config.toml
model = "image captioner"
dataset = "rosettes with rotational symmetry"
train_examples = 48750
horizontal_flip = true
vocab_size = 28
encoder_arch = "vit"
encoder_bias = "qkv"
encoder_shared_expert = false
encoder_conv_stem = false
encoder_positions = "learned"
decoder_layers = 6
decoder_mlp_ratio = 4
decoder_qk_norm = true
lr = 0.0022
grad_clip = 1.0
Rows from block 3 of the image encoder of a small image captioner, named by matrix and row number. Rows with one number within an expert belong to one neuron, the router's apart. Each number is 50 + 15 x the weight over its row's rms, rounded and kept within 0 to 99. All counts start at 0.
After each expert's rows are labels from the 100 images, of 14976, where the router gives the expert most weight on average: "responds to" is what is common among them. Only what is clearly more common there than usual is listed. The data: rosettes with rotational symmetry.
# router: router (encoder.blocks.3.mlp.router.weight, 64x128), inputs 0-127
# up: expert up (encoder.blocks.3.mlp.up, 64x128x128), inputs 0-127
# down: expert down (encoder.blocks.3.mlp.down, 64x128x128, transposed), outputs 0-127

# expert 16
router.16:28 33 59 46 31 56 51 80 38 46 56 48 61 71 57 42 73 37 18 50 31 41 26 16 34 58 65 26 24 47 58 56 45 58 60 46 46 46 60 74 79 50 48 50 59 72 67 56 33 62 70 48 53 22 54 65 31 77 35 45 47 60 39 65 63 49 48 33 51 35 45 42 59 37 30 43 73 48 61 49 50 27 33 53 22 56 35 72 61 28 43 74 12 53 55 45 43 29 39 67 38 31 55 32 65 53 59 74 44 76 42 41 33 31 83 39 43 45 61 57 38 53 32 61 46 47 44 64
up.0:56 59 26 71 43 49 33 55 55 64 68 51 64 67 39 61 64 68 51 18 41 45 50 39 60 82 49 42 63 69 36 55 62 48 41 00 53 54 67 32 61 33 49 57 42 47 49 54 56 56 64 50 48 36 15 41 28 34 36 36 58 74 49 65 43 42 10 45 57 52 53 36 54 42 23 60 51 76 51 33 67 44 62 69 75 60 30 47 27 30 52 40 61 35 43 49 35 38 62 37 44 44 27 46 54 55 35 58 41 21 38 37 54 74 64 74 18 24 25 42 42 35 59 36 50 57 54 42
down.0:61 58 67 77 56 50 53 68 50 47 57 28 56 42 33 46 60 71 56 75 40 34 44 47 68 61 66 38 39 48 77 50 75 60 90 53 52 57 52 57 48 38 57 60 81 51 60 66 44 35 68 57 38 52 48 43 72 61 63 72 57 19 54 29 80 70 30 58 67 50 57 63 50 32 67 41 63 42 25 36 58 57 65 51 53 36 64 66 59 70 88 59 49 76 75 46 70 59 59 62 63 68 69 65 52 48 48 49 71 77 58 71 54 33 37 63 81 54 60 55 74 48 70 25 58 42 63 51
responds to: warm

# expert 9
router.9:50 43 44 56 38 47 33 33 49 58 36 52 45 34 28 73 48 74 79 51 51 69 51 17 47 53 33 46 96 57 44 76 63 44 48 49 63 39 51 35 11 46 48 52 15 22 17 61 42 49 54 57 49 79 40 37 38 35 78 50 52 51 57 36 47 36 48 47 51 61 50 42 27 69 52 62 38 74 40 57 34 70 64 49 68 55 51 55 19 50 85 51 75 45 48 71 57 65 30 43 29 58 49 47 66 71 55 47 52 36 42 49 78 82 36 53 46 42 42 39 52 41 60 31 45 55 57 46
up.0:60 30 66 36 57 22 38 50 52 59 40 53 78 40 60 30 43 57 38 54 51 35 49 48 49 75 61 19 55 60 71 70 43 31 79 45 82 90 51 66 68 46 41 54 44 25 43 34 36 59 44 55 58 58 81 65 69 28 35 36 55 30 48 71 74 25 45 29 50 21 43 52 47 28 42 50 35 38 70 43 59 45 57 47 61 61 33 52 77 75 47 37 26 37 44 56 42 42 51 62 38 37 52 44 74 65 61 30 22 78 38 41 40 55 73 53 33 58 48 56 39 47 24 49 64 59 51 57
down.0:43 25 53 53 70 79 50 60 52 42 70 33 43 36 68 53 53 30 49 57 53 70 58 17 60 40 80 34 49 72 48 31 47 66 63 47 67 58 31 39 42 68 46 28 45 49 86 57 52 38 81 32 34 32 71 38 39 56 64 45 63 58 59 56 46 61 56 64 49 56 28 45 37 37 41 46 49 52 38 63 37 13 29 39 60 41 48 33 38 81 67 45 39 34 27 69 34 31 59 80 52 59 42 58 54 80 46 57 39 60 53 54 37 57 43 38 37 60 59 70 45 51 41 67 52 31 93 76
responds to: dark

# expert 3
router.3:73 49 37 65 59 47 39 49 61 66 34 60 52 66 35 71 40 50 49 59 47 75 60 22 35 56 30 48 55 46 53 67 40 47 29 43 48 51 36 37 24 43 54 46 54 54 41 38 61 55 47 48 54 44 44 45 23 30 45 60 30 57 88 33 42 43 50 63 43 77 51 49 29 60 89 41 29 49 52 48 53 55 49 40 53 56 42 57 38 57 72 74 31 25 70 84 60 28 36 53 04 45 65 17 25 91 55 53 42 37 65 58 82 69 50 53 55 48 57 75 55 36 52 66 54 49 38 61
up.0:40 42 43 77 44 47 73 63 52 46 59 58 39 56 58 62 80 45 51 54 37 71 31 34 68 38 55 41 64 36 36 51 58 58 45 25 64 52 51 52 70 57 27 40 66 66 37 61 72 47 48 56 98 62 33 49 36 71 51 55 38 27 52 41 61 65 47 82 54 62 31 61 59 48 29 43 41 83 48 59 45 18 27 41 35 47 42 76 42 61 71 76 57 69 61 63 54 39 73 36 41 51 61 52 61 45 65 59 31 74 61 71 69 44 48 37 29 70 29 56 31 49 68 43 12 58 49 60
down.0:56 59 66 39 52 35 55 64 44 74 38 69 76 73 51 40 38 81 67 62 33 50 51 73 50 54 48 61 72 42 51 76 63 47 65 39 75 61 72 83 67 51 47 39 48 34 49 68 39 73 53 79 27 72 51 73 59 52 60 71 68 53 54 60 64 68 26 60 70 64 68 76 69 49 47 56 57 58 72 40 53 67 75 51 65 46 52 54 68 65 63 54 59 69 74 23 56 72 42 32 51 38 57 63 65 37 57 39 66 62 47 58 60 60 62 59 72 35 42 77 58 57 61 29 24 62 65 61
responds to: warm

# expert 31
router.31:74 64 27 61 34 54 47 44 62 57 55 32 39 61 14 36 47 66 85 56 48 30 57 15 66 52 41 45 62 50 58 47 52 53 10 27 35 51 50 49 18 35 45 59 54 40 53 48 58 36 39 38 49 24 40 64 48 49 48 50 28 49 76 29 34 57 48 74 44 65 43 42 37 57 71 54 50 54 37 45 71 47 48 52 66 49 49 47 12 46 53 51 71 37 64 72 53 68 01 39 15 45 61 78 47 71 52 67 41 30 60 63 59 68 48 49 46 50 58 24 56 35 65 56 53 54 65 49
up.0:61 30 45 45 56 52 42 57 51 39 53 49 65 61 44 40 42 39 47 37 42 59 48 52 50 41 66 40 52 59 40 51 64 22 45 35 80 58 59 65 59 53 44 53 22 24 72 44 64 63 61 69 84 40 49 61 36 35 48 42 64 51 50 69 54 26 76 59 89 42 26 88 45 28 36 60 40 68 62 47 43 25 52 82 62 70 41 56 54 47 51 53 16 34 44 61 64 33 90 56 34 50 75 31 57 52 55 47 23 52 45 53 45 57 72 42 22 51 23 77 45 49 46 51 28 51 70 60
down.0:51 67 38 67 49 47 45 43 46 46 61 37 45 54 29 67 72 41 36 49 53 53 49 29 46 29 35 74 29 43 24 16 34 36 36 56 17 35 44 26 52 44 56 47 48 60 53 56 42 24 40 55 48 42 25 27 41 58 40 36 54 67 51 38 32 56 72 49 46 51 62 19 59 33 54 52 49 62 26 19 50 29 32 58 30 24 60 46 39 54 51 50 53 45 54 71 43 22 62 39 48 47 46 42 12 52 22 53 54 33 38 72 61 21 23 47 60 38 38 48 80 38 70 54 33 25 43 77
responds to: dark

# expert 15
router.15:53 41 32 53 43 45 72 50 43 76 34 50 63 37 54 64 25 40 61 62 57 34 51 00 61 62 61 64 54 51 53 57 47 69 42 57 50 49 93 61 00 29 50 47 60 56 34 42 53 66 42 51 54 18 42 89 49 59 50 44 47 58 52 36 45 29 50 59 48 91 52 34 39 99 40 50 26 60 45 42 36 41 52 45 45 30 44 46 62 69 59 62 66 51 52 29 52 33 47 59 23 42 58 48 45 47 54 71 49 38 44 61 60 69 36 63 53 59 48 37 49 43 52 66 62 41 45 64
up.0:51 43 50 30 34 25 29 39 67 59 51 57 73 44 66 47 44 43 41 30 71 58 63 44 33 83 43 23 37 47 58 59 46 41 34 55 39 69 41 55 56 54 50 67 42 72 49 43 43 38 19 40 29 42 54 79 51 50 12 53 38 69 68 57 29 20 40 38 48 36 66 25 61 63 62 72 37 51 52 50 50 48 78 41 52 48 35 41 66 55 43 47 53 48 51 31 54 81 37 39 33 23 62 55 43 72 45 47 32 53 53 25 30 51 60 81 39 30 65 60 50 34 30 50 81 57 24 24
down.0:29 49 71 15 28 28 54 42 47 58 27 51 64 70 80 55 38 47 39 63 52 49 57 78 32 54 67 53 80 46 50 43 39 36 60 34 65 34 78 39 57 57 54 57 33 32 35 50 33 53 25 60 80 66 54 47 40 22 36 64 42 64 47 58 71 45 28 37 52 59 43 36 30 49 53 42 40 57 79 45 31 50 73 37 58 66 24 57 40 43 53 51 38 32 35 35 63 37 59 38 40 37 61 24 49 35 75 29 47 38 47 26 58 63 56 59 60 69 38 67 35 67 20 28 35 60 45 28
responds to: cool; pastel

# expert 7
router.7:50 51 59 47 25 27 65 40 45 79 31 77 65 54 48 77 38 71 59 64 46 29 38 48 48 54 45 48 90 46 49 90 50 32 52 42 95 56 61 54 30 34 36 35 48 34 41 68 42 50 42 65 48 64 53 56 61 34 57 42 56 54 49 23 81 37 49 48 66 58 47 58 22 49 68 40 46 54 60 44 42 79 66 49 50 45 50 75 86 59 65 51 42 54 55 43 59 59 29 40 83 33 74 46 58 63 61 34 35 53 40 40 53 69 35 69 49 49 29 41 49 62 55 16 50 38 62 42
up.0:37 15 46 41 72 50 62 28 44 55 60 53 54 45 55 48 44 19 38 59 72 67 53 58 37 71 59 00 52 61 51 58 52 24 43 58 72 28 35 39 57 56 59 79 44 39 63 64 80 48 43 33 51 39 66 43 28 59 58 39 39 77 45 58 58 31 47 48 30 20 12 48 37 47 48 40 44 73 73 61 31 23 57 55 51 68 54 48 51 44 51 54 37 28 36 49 54 40 60 69 67 36 46 43 58 65 69 44 51 65 76 51 47 51 62 40 28 83 63 35 33 63 45 59 40 57 31 27
down.0:45 44 84 59 31 35 49 72 49 36 48 64 70 36 59 69 65 31 36 82 52 61 26 56 39 53 56 35 63 35 32 44 47 31 90 67 68 54 43 19 43 47 24 30 49 44 52 62 47 32 54 78 49 50 65 63 63 51 48 58 48 58 61 39 55 52 41 42 83 65 53 60 38 50 56 34 78 72 32 36 39 39 28 51 36 44 66 59 28 55 84 60 32 36 63 55 61 36 66 58 30 53 72 44 54 59 60 12 53 58 51 41 56 44 33 43 51 30 57 69 52 23 58 42 35 54 69 71
responds to: warm

# expert 58
router.58:39 26 31 29 69 58 34 39 51 26 80 31 17 41 52 42 55 41 58 24 64 88 58 38 38 60 65 42 56 76 28 39 67 51 47 42 59 45 47 40 56 78 68 44 34 31 47 46 34 58 65 27 53 61 49 16 17 48 65 35 68 57 51 68 46 53 46 29 39 15 29 33 63 55 36 77 52 69 54 70 29 21 48 52 55 61 44 53 29 33 66 49 48 38 27 57 28 57 56 62 48 45 32 37 61 40 35 62 49 55 30 46 44 46 53 45 29 53 52 63 34 42 44 42 41 39 61 75
up.0:58 55 16 64 68 44 48 61 45 33 57 39 58 52 52 10 37 35 45 58 31 27 58 63 40 37 48 53 31 51 66 37 58 52 64 29 44 45 66 60 61 35 50 71 41 61 51 29 61 76 49 82 37 40 30 60 62 54 37 68 68 72 48 80 58 57 50 54 80 32 40 64 69 64 46 45 49 25 66 58 53 44 31 72 44 72 34 43 69 34 31 45 27 46 73 24 56 88 56 26 54 50 71 48 43 44 69 45 41 61 46 61 24 45 61 48 42 37 41 74 34 38 39 35 36 47 78 44
down.0:61 67 63 50 35 51 34 61 48 38 37 36 65 49 51 51 59 49 44 70 54 44 55 59 27 73 46 12 23 58 67 24 18 71 68 79 29 61 46 42 71 41 55 45 49 44 59 49 68 48 45 49 45 28 55 60 47 53 29 62 32 76 45 51 56 64 69 45 41 45 77 36 52 41 59 43 53 32 38 38 63 75 49 41 51 46 67 44 44 60 30 44 40 43 52 23 53 45 50 50 39 76 49 27 28 41 47 54 69 45 67 48 32 36 39 51 71 52 89 41 71 43 54 39 73 57 00 19
responds to: vivid; three-fold

# expert 38
router.38:46 49 42 31 52 50 44 66 50 52 75 31 36 71 51 28 73 43 30 30 53 52 55 43 37 58 73 60 21 55 34 42 54 47 62 52 52 51 61 61 88 66 73 35 52 47 66 50 32 68 56 31 51 42 48 44 35 68 29 45 70 59 38 71 53 48 50 25 34 15 39 20 81 40 39 70 66 54 80 45 54 25 33 56 23 61 51 58 47 23 46 55 32 61 41 47 29 61 49 65 66 39 30 31 46 32 30 66 57 65 29 51 29 27 77 51 43 40 57 59 42 46 33 39 52 57 49 78
up.0:40 43 45 55 69 35 51 45 39 27 36 50 71 30 59 52 24 44 57 59 44 54 54 53 41 57 57 27 60 41 69 55 49 48 69 48 24 37 66 51 17 48 40 54 35 65 46 39 46 59 58 86 96 25 53 34 57 28 42 43 37 69 42 55 44 36 54 35 66 62 79 64 26 69 51 37 39 04 41 47 21 52 44 46 56 47 48 36 59 53 42 54 46 44 52 61 61 23 44 45 21 66 48 58 55 65 50 21 66 32 48 30 60 55 55 41 70 22 29 56 46 65 45 72 44 37 35 18
down.0:50 67 62 63 39 37 74 68 48 59 55 60 54 63 34 52 61 66 58 64 38 43 41 48 37 20 50 50 67 43 54 74 61 54 49 21 58 30 69 67 54 46 64 67 55 51 32 68 52 45 37 71 26 84 25 36 67 68 66 57 60 39 61 34 72 63 54 53 71 61 38 71 60 47 50 49 69 65 46 48 42 47 62 58 39 43 61 68 53 50 67 72 65 78 73 48 68 70 70 23 89 41 77 61 55 25 58 57 46 63 51 68 64 27 53 64 51 63 29 63 48 84 72 40 29 45 47 61
responds to: three-fold

# expert 52
router.52:62 49 42 42 63 58 37 62 53 40 81 42 37 54 57 38 51 19 17 26 57 67 72 51 38 49 59 64 15 55 61 30 54 55 62 52 35 54 43 54 70 60 58 64 64 69 58 25 61 71 55 32 51 42 51 42 37 56 26 48 69 58 46 68 18 36 46 51 35 45 46 42 65 48 57 66 38 46 85 45 63 18 39 60 36 70 49 43 33 27 45 52 27 61 42 50 31 30 78 54 54 69 31 57 17 25 28 61 56 37 46 63 49 23 74 32 56 41 61 57 50 31 46 75 44 73 60 53
up.0:51 57 62 51 39 39 43 35 43 44 40 52 76 31 25 40 39 49 36 80 45 45 38 55 18 50 55 43 69 30 68 43 32 64 61 64 41 45 36 52 45 44 24 53 56 60 44 51 51 47 32 58 59 23 49 65 54 39 43 63 21 52 41 24 59 54 73 53 50 72 77 53 33 37 58 29 42 24 27 39 41 77 49 16 52 43 41 42 49 55 51 41 41 59 52 62 65 51 24 37 25 66 60 58 39 81 63 00 58 41 59 51 59 67 44 38 73 31 70 42 56 54 38 69 73 61 18 56
down.0:63 60 55 81 65 43 60 83 32 48 42 49 74 89 51 44 41 58 85 74 31 28 49 75 51 30 40 54 55 57 39 56 52 37 45 24 61 36 86 37 84 29 34 46 63 47 17 60 58 58 49 57 46 56 32 44 66 59 47 37 43 51 51 73 77 63 52 70 73 82 40 73 56 34 40 31 53 47 65 39 61 52 36 65 71 50 36 41 50 55 59 46 49 48 64 34 52 82 67 42 29 41 56 42 47 37 56 40 45 66 50 67 70 45 59 44 44 51 33 77 55 48 60 36 44 47 70 62
responds to: cool

# expert 13
router.13:58 68 48 47 42 59 53 55 56 34 69 46 38 73 51 38 57 88 68 35 52 51 51 84 58 48 47 20 53 40 20 46 57 30 36 33 64 66 50 48 99 70 65 22 29 41 60 41 25 50 42 43 52 60 49 46 63 46 47 37 59 50 64 60 56 80 44 47 48 24 41 39 79 30 50 70 62 44 63 52 66 83 62 54 59 44 55 59 38 55 47 42 56 44 48 68 41 98 43 40 35 49 45 82 62 66 37 42 42 48 45 50 41 43 53 55 41 47 39 50 56 61 52 16 33 54 63 57
up.0:46 56 42 30 62 79 59 36 56 55 70 32 45 44 35 56 72 40 47 40 65 67 63 60 58 49 76 47 34 73 54 23 47 72 40 68 38 71 58 72 55 62 91 71 54 41 81 72 52 64 65 65 27 62 71 62 41 32 63 62 62 65 54 55 44 55 54 57 54 42 32 29 77 58 62 78 63 39 57 59 31 32 62 62 47 73 62 48 50 58 56 58 63 26 25 70 56 22 75 68 56 58 41 21 38 26 34 59 47 33 50 52 57 41 47 44 41 72 37 50 53 55 59 65 19 39 55 48
down.0:47 34 33 24 48 56 48 29 78 64 63 49 42 39 79 66 60 34 20 33 82 83 60 40 67 38 68 93 43 59 41 40 41 54 49 65 53 54 47 53 20 81 63 50 44 55 64 33 42 32 53 35 60 49 62 54 31 46 51 45 54 67 68 50 23 39 15 40 24 42 35 30 32 75 51 61 56 64 41 69 43 40 58 47 37 56 58 64 51 49 41 64 66 57 40 62 44 36 46 57 55 36 52 61 58 67 35 72 31 51 45 47 45 55 40 73 42 76 85 34 44 65 37 62 53 35 68 39
responds to: earthy

# expert 35
router.35:38 50 18 35 67 54 58 23 48 51 59 37 38 16 60 46 44 71 65 31 65 56 66 63 43 59 55 43 74 54 23 35 56 53 59 39 39 54 66 25 45 62 82 40 07 54 52 31 35 61 48 31 51 77 61 44 63 35 53 42 61 53 50 61 44 56 47 24 42 21 39 25 67 82 56 84 40 67 55 63 50 60 56 51 64 50 71 46 62 30 33 40 68 46 31 41 42 83 37 57 53 66 29 65 57 32 37 35 64 35 42 30 37 23 36 66 37 53 53 34 46 59 47 40 48 44 60 61
up.0:64 39 48 48 22 35 32 39 65 41 38 66 63 34 42 43 36 60 41 49 45 28 58 42 38 63 52 41 44 58 55 74 58 27 53 12 53 85 49 58 35 56 57 81 57 37 51 34 37 60 30 38 80 41 57 69 82 26 47 44 52 04 48 26 47 23 21 21 60 36 40 53 32 46 72 65 34 59 62 42 56 45 66 60 52 54 62 54 71 32 42 32 44 58 61 34 50 45 41 45 60 63 60 51 68 56 39 55 34 50 54 38 41 51 57 81 39 56 26 56 50 35 49 37 62 59 43 90
down.0:44 66 76 54 29 31 70 73 47 65 43 69 60 71 42 53 70 77 51 76 43 46 30 53 61 29 44 36 68 34 63 53 55 63 66 56 70 39 75 58 70 43 41 37 58 33 59 75 58 48 41 74 49 56 50 42 64 66 62 73 46 14 63 35 70 70 53 58 59 63 62 66 60 53 55 32 87 60 43 42 41 46 68 35 32 35 67 67 70 65 62 71 52 60 71 43 63 59 70 38 68 37 68 47 51 45 64 43 69 83 50 55 62 31 49 59 81 43 63 50 55 70 72 46 36 45 39 39
responds to: cool

# expert 34
router.34:26 35 53 37 45 40 39 50 44 40 50 29 43 30 46 20 39 40 65 44 55 38 36 48 48 46 75 48 53 54 68 45 44 74 39 36 42 54 53 64 30 62 65 62 55 71 73 60 35 38 38 41 52 34 54 68 71 44 61 51 32 51 28 34 85 62 49 36 48 17 45 62 44 63 18 47 71 01 22 49 29 27 56 31 55 27 38 41 67 60 36 44 58 49 37 30 41 49 34 59 34 29 64 66 78 51 45 60 45 75 53 33 19 42 39 53 48 53 58 56 38 55 44 61 47 19 51 25
up.0:30 60 47 64 50 55 52 57 64 58 82 33 50 59 43 28 62 56 52 52 47 59 41 58 43 34 71 72 51 57 39 36 70 52 44 26 42 24 78 46 74 54 62 46 48 39 49 52 37 53 55 49 73 73 36 33 35 54 50 20 75 20 54 50 49 63 31 24 66 35 54 53 83 39 46 67 59 73 43 25 59 32 43 59 43 49 57 55 41 21 35 56 35 58 77 38 42 58 51 42 58 40 53 35 37 31 36 53 40 27 25 64 62 27 63 46 54 30 31 47 75 56 62 26 40 44 96 72
down.0:46 62 41 70 44 45 55 72 29 55 43 48 38 68 47 25 47 50 77 51 19 22 58 63 45 18 11 45 60 45 41 63 34 42 39 42 45 18 66 48 80 34 44 48 36 50 20 49 63 49 44 51 64 66 14 48 48 57 41 44 27 82 62 61 62 62 58 57 41 53 50 75 52 56 32 21 37 40 59 48 51 42 26 59 67 54 34 42 36 36 10 46 43 53 62 37 33 63 36 22 37 44 26 48 37 13 58 48 45 53 68 58 56 36 46 29 61 48 60 55 49 61 35 50 51 38 56 44
responds to: cool; dark

# expert 51
router.51:39 54 54 47 58 55 27 31 62 23 42 57 43 25 51 77 48 66 80 47 55 70 57 62 68 40 29 41 81 61 21 58 46 40 56 57 46 39 38 19 36 53 39 58 39 21 37 58 50 32 60 45 51 79 58 33 67 32 69 50 58 56 66 46 43 49 46 42 49 42 50 77 35 37 69 59 53 99 29 71 51 76 52 60 85 60 68 50 21 61 67 35 64 31 40 56 57 64 57 47 56 75 35 65 71 79 41 31 61 39 50 36 61 64 25 46 48 57 49 43 54 47 55 44 47 51 38 52
up.0:61 54 57 46 49 43 12 41 63 63 60 43 39 41 51 41 67 51 52 32 76 44 58 53 57 50 67 99 40 68 42 44 18 67 23 41 40 61 64 58 31 50 67 55 40 68 69 52 45 44 20 24 26 55 31 51 44 59 42 34 55 32 50 43 33 34 42 16 45 30 53 32 51 46 46 74 48 32 32 33 64 42 52 61 63 48 36 36 37 35 42 53 59 68 39 28 30 53 39 36 70 34 48 77 41 40 16 84 45 44 48 58 44 56 45 70 39 54 47 48 65 38 42 39 71 54 53 49
down.0:33 34 42 30 32 31 55 23 57 47 42 44 43 29 54 62 61 26 29 19 56 57 46 36 44 34 46 29 51 48 31 51 47 18 21 37 50 41 36 30 28 59 58 63 23 69 53 37 34 29 24 35 71 49 50 36 40 32 42 11 60 39 47 45 24 33 68 32 45 40 20 38 40 44 60 69 35 67 44 49 38 25 45 66 28 43 55 49 51 40 50 51 35 22 31 69 47 36 55 53 39 38 60 49 41 59 49 57 25 44 32 39 47 40 28 49 18 59 31 44 35 37 35 59 39 41 47 73
responds to: cool; vivid

# expert 12
router.12:46 28 72 45 15 45 23 53 54 38 34 74 63 66 36 70 42 49 40 57 51 47 37 18 40 47 45 41 74 61 60 85 40 37 49 46 77 62 29 59 36 41 23 55 59 22 38 66 52 37 56 54 49 54 51 58 40 42 57 54 39 56 52 31 76 35 49 54 52 59 61 60 01 32 61 42 49 54 40 46 41 44 69 46 72 57 31 77 33 57 85 52 28 47 58 75 46 20 42 46 51 47 67 22 70 82 60 47 30 61 49 47 59 79 53 44 46 44 46 58 42 31 54 42 51 64 47 49
up.0:47 59 43 38 65 59 39 62 38 58 64 39 53 66 35 38 67 59 51 32 48 50 48 59 55 83 48 42 31 62 15 32 51 23 38 49 49 49 66 43 72 65 57 41 44 61 58 57 12 50 59 63 74 47 57 38 66 12 52 35 66 96 49 69 41 38 52 24 46 24 65 52 53 52 58 74 61 41 57 24 45 51 67 60 55 65 62 37 53 50 44 40 55 16 35 47 57 58 46 61 51 61 34 32 42 45 23 68 72 49 03 46 40 52 40 62 53 38 25 67 60 42 44 43 34 42 36 71
down.0:48 36 49 29 65 39 28 43 43 53 30 48 55 43 53 27 09 42 46 42 35 32 50 77 46 51 57 65 48 53 72 41 47 64 64 23 63 59 45 84 42 49 23 36 45 26 45 25 40 87 57 60 43 37 47 61 60 48 40 41 57 58 37 53 47 36 72 28 55 37 67 52 38 63 29 39 26 40 75 40 43 50 49 38 64 67 33 39 59 42 36 39 43 62 46 22 28 55 12 30 44 45 33 45 57 53 55 29 41 45 27 46 23 78 68 39 60 24 38 44 36 44 32 33 53 71 43 37
responds to: warm; three-fold

# expert 26
router.26:60 35 57 50 52 46 47 52 64 49 44 63 56 71 54 86 66 55 25 52 49 69 46 23 46 46 35 58 37 48 38 86 48 23 70 63 69 44 42 45 62 48 39 36 53 23 25 59 46 49 68 50 55 71 40 28 20 45 33 52 61 62 69 65 39 35 46 47 51 63 48 34 37 11 62 48 39 88 68 50 52 57 44 61 47 82 45 64 35 34 88 61 22 50 66 79 50 24 72 51 73 45 45 26 52 58 49 40 51 41 46 50 80 71 62 47 47 39 56 53 52 43 40 31 50 74 47 54
up.0:58 45 35 70 64 47 39 65 35 26 55 33 57 49 34 43 27 56 78 62 35 41 58 50 47 56 19 73 54 45 59 69 40 36 75 55 31 64 53 57 41 22 42 21 46 65 22 21 51 47 63 64 39 53 35 60 65 61 33 52 50 45 44 61 54 45 38 48 67 47 82 81 54 55 33 47 27 36 53 38 65 65 37 62 76 52 28 36 39 29 58 26 65 58 76 32 43 71 23 49 57 37 36 61 41 41 52 28 58 59 50 55 45 48 70 37 55 28 45 59 51 16 40 33 84 54 47 23
down.0:33 62 57 34 46 46 57 39 41 68 52 57 49 50 63 78 56 34 47 58 61 72 47 56 18 13 62 48 63 39 41 49 18 49 58 69 38 34 35 73 47 69 45 63 40 58 40 67 72 31 36 54 46 61 60 68 28 63 46 80 49 50 48 27 62 47 58 69 33 49 38 44 42 48 44 42 50 79 46 64 19 52 79 55 32 37 54 54 57 47 54 60 64 66 33 53 73 40 75 53 82 60 74 65 43 36 56 33 50 35 82 88 51 56 41 63 40 66 53 54 42 71 56 54 30 70 19 52
responds to: pastel

# expert 6
router.6:51 48 55 36 45 69 41 40 54 41 76 47 17 55 50 59 77 38 64 26 59 80 44 23 67 54 57 51 51 70 24 55 59 50 37 41 54 37 25 46 49 74 53 50 63 33 53 79 36 26 83 21 57 33 49 18 12 63 74 36 57 60 57 42 52 45 46 35 35 21 27 47 38 38 46 61 63 71 43 57 43 35 42 59 53 60 39 56 33 50 69 46 56 36 38 72 25 33 40 68 58 51 37 24 57 73 32 74 42 58 37 56 65 75 45 43 31 60 61 47 46 40 38 56 43 45 62 62
up.0:24 13 52 55 46 42 63 62 41 53 30 34 47 52 55 47 57 29 61 64 53 51 24 46 27 51 30 39 56 37 35 44 26 61 54 60 43 45 37 46 58 49 51 44 44 51 45 48 59 63 66 31 51 58 59 58 46 62 54 72 23 40 33 44 89 55 81 53 35 39 29 46 53 55 34 33 50 04 51 77 28 53 48 36 54 45 45 68 45 35 41 70 52 48 58 48 78 50 15 63 50 30 50 29 70 26 66 47 55 65 71 18 35 44 54 42 31 71 56 38 27 39 51 42 52 53 18 23
down.0:47 50 28 32 27 51 65 34 74 43 49 51 47 48 62 70 83 56 21 35 72 69 50 16 62 64 49 63 39 48 29 42 62 25 50 75 44 53 62 26 50 66 71 31 35 49 65 57 30 18 48 58 56 51 68 44 33 34 42 24 69 53 71 51 36 53 70 14 49 37 50 36 48 42 77 72 66 51 26 43 59 37 53 63 15 36 75 65 36 48 57 61 39 29 48 61 37 29 61 59 51 38 54 45 40 56 33 55 56 55 28 44 53 31 31 57 50 41 52 52 65 47 40 50 55 22 71 59
responds to: vivid; three-fold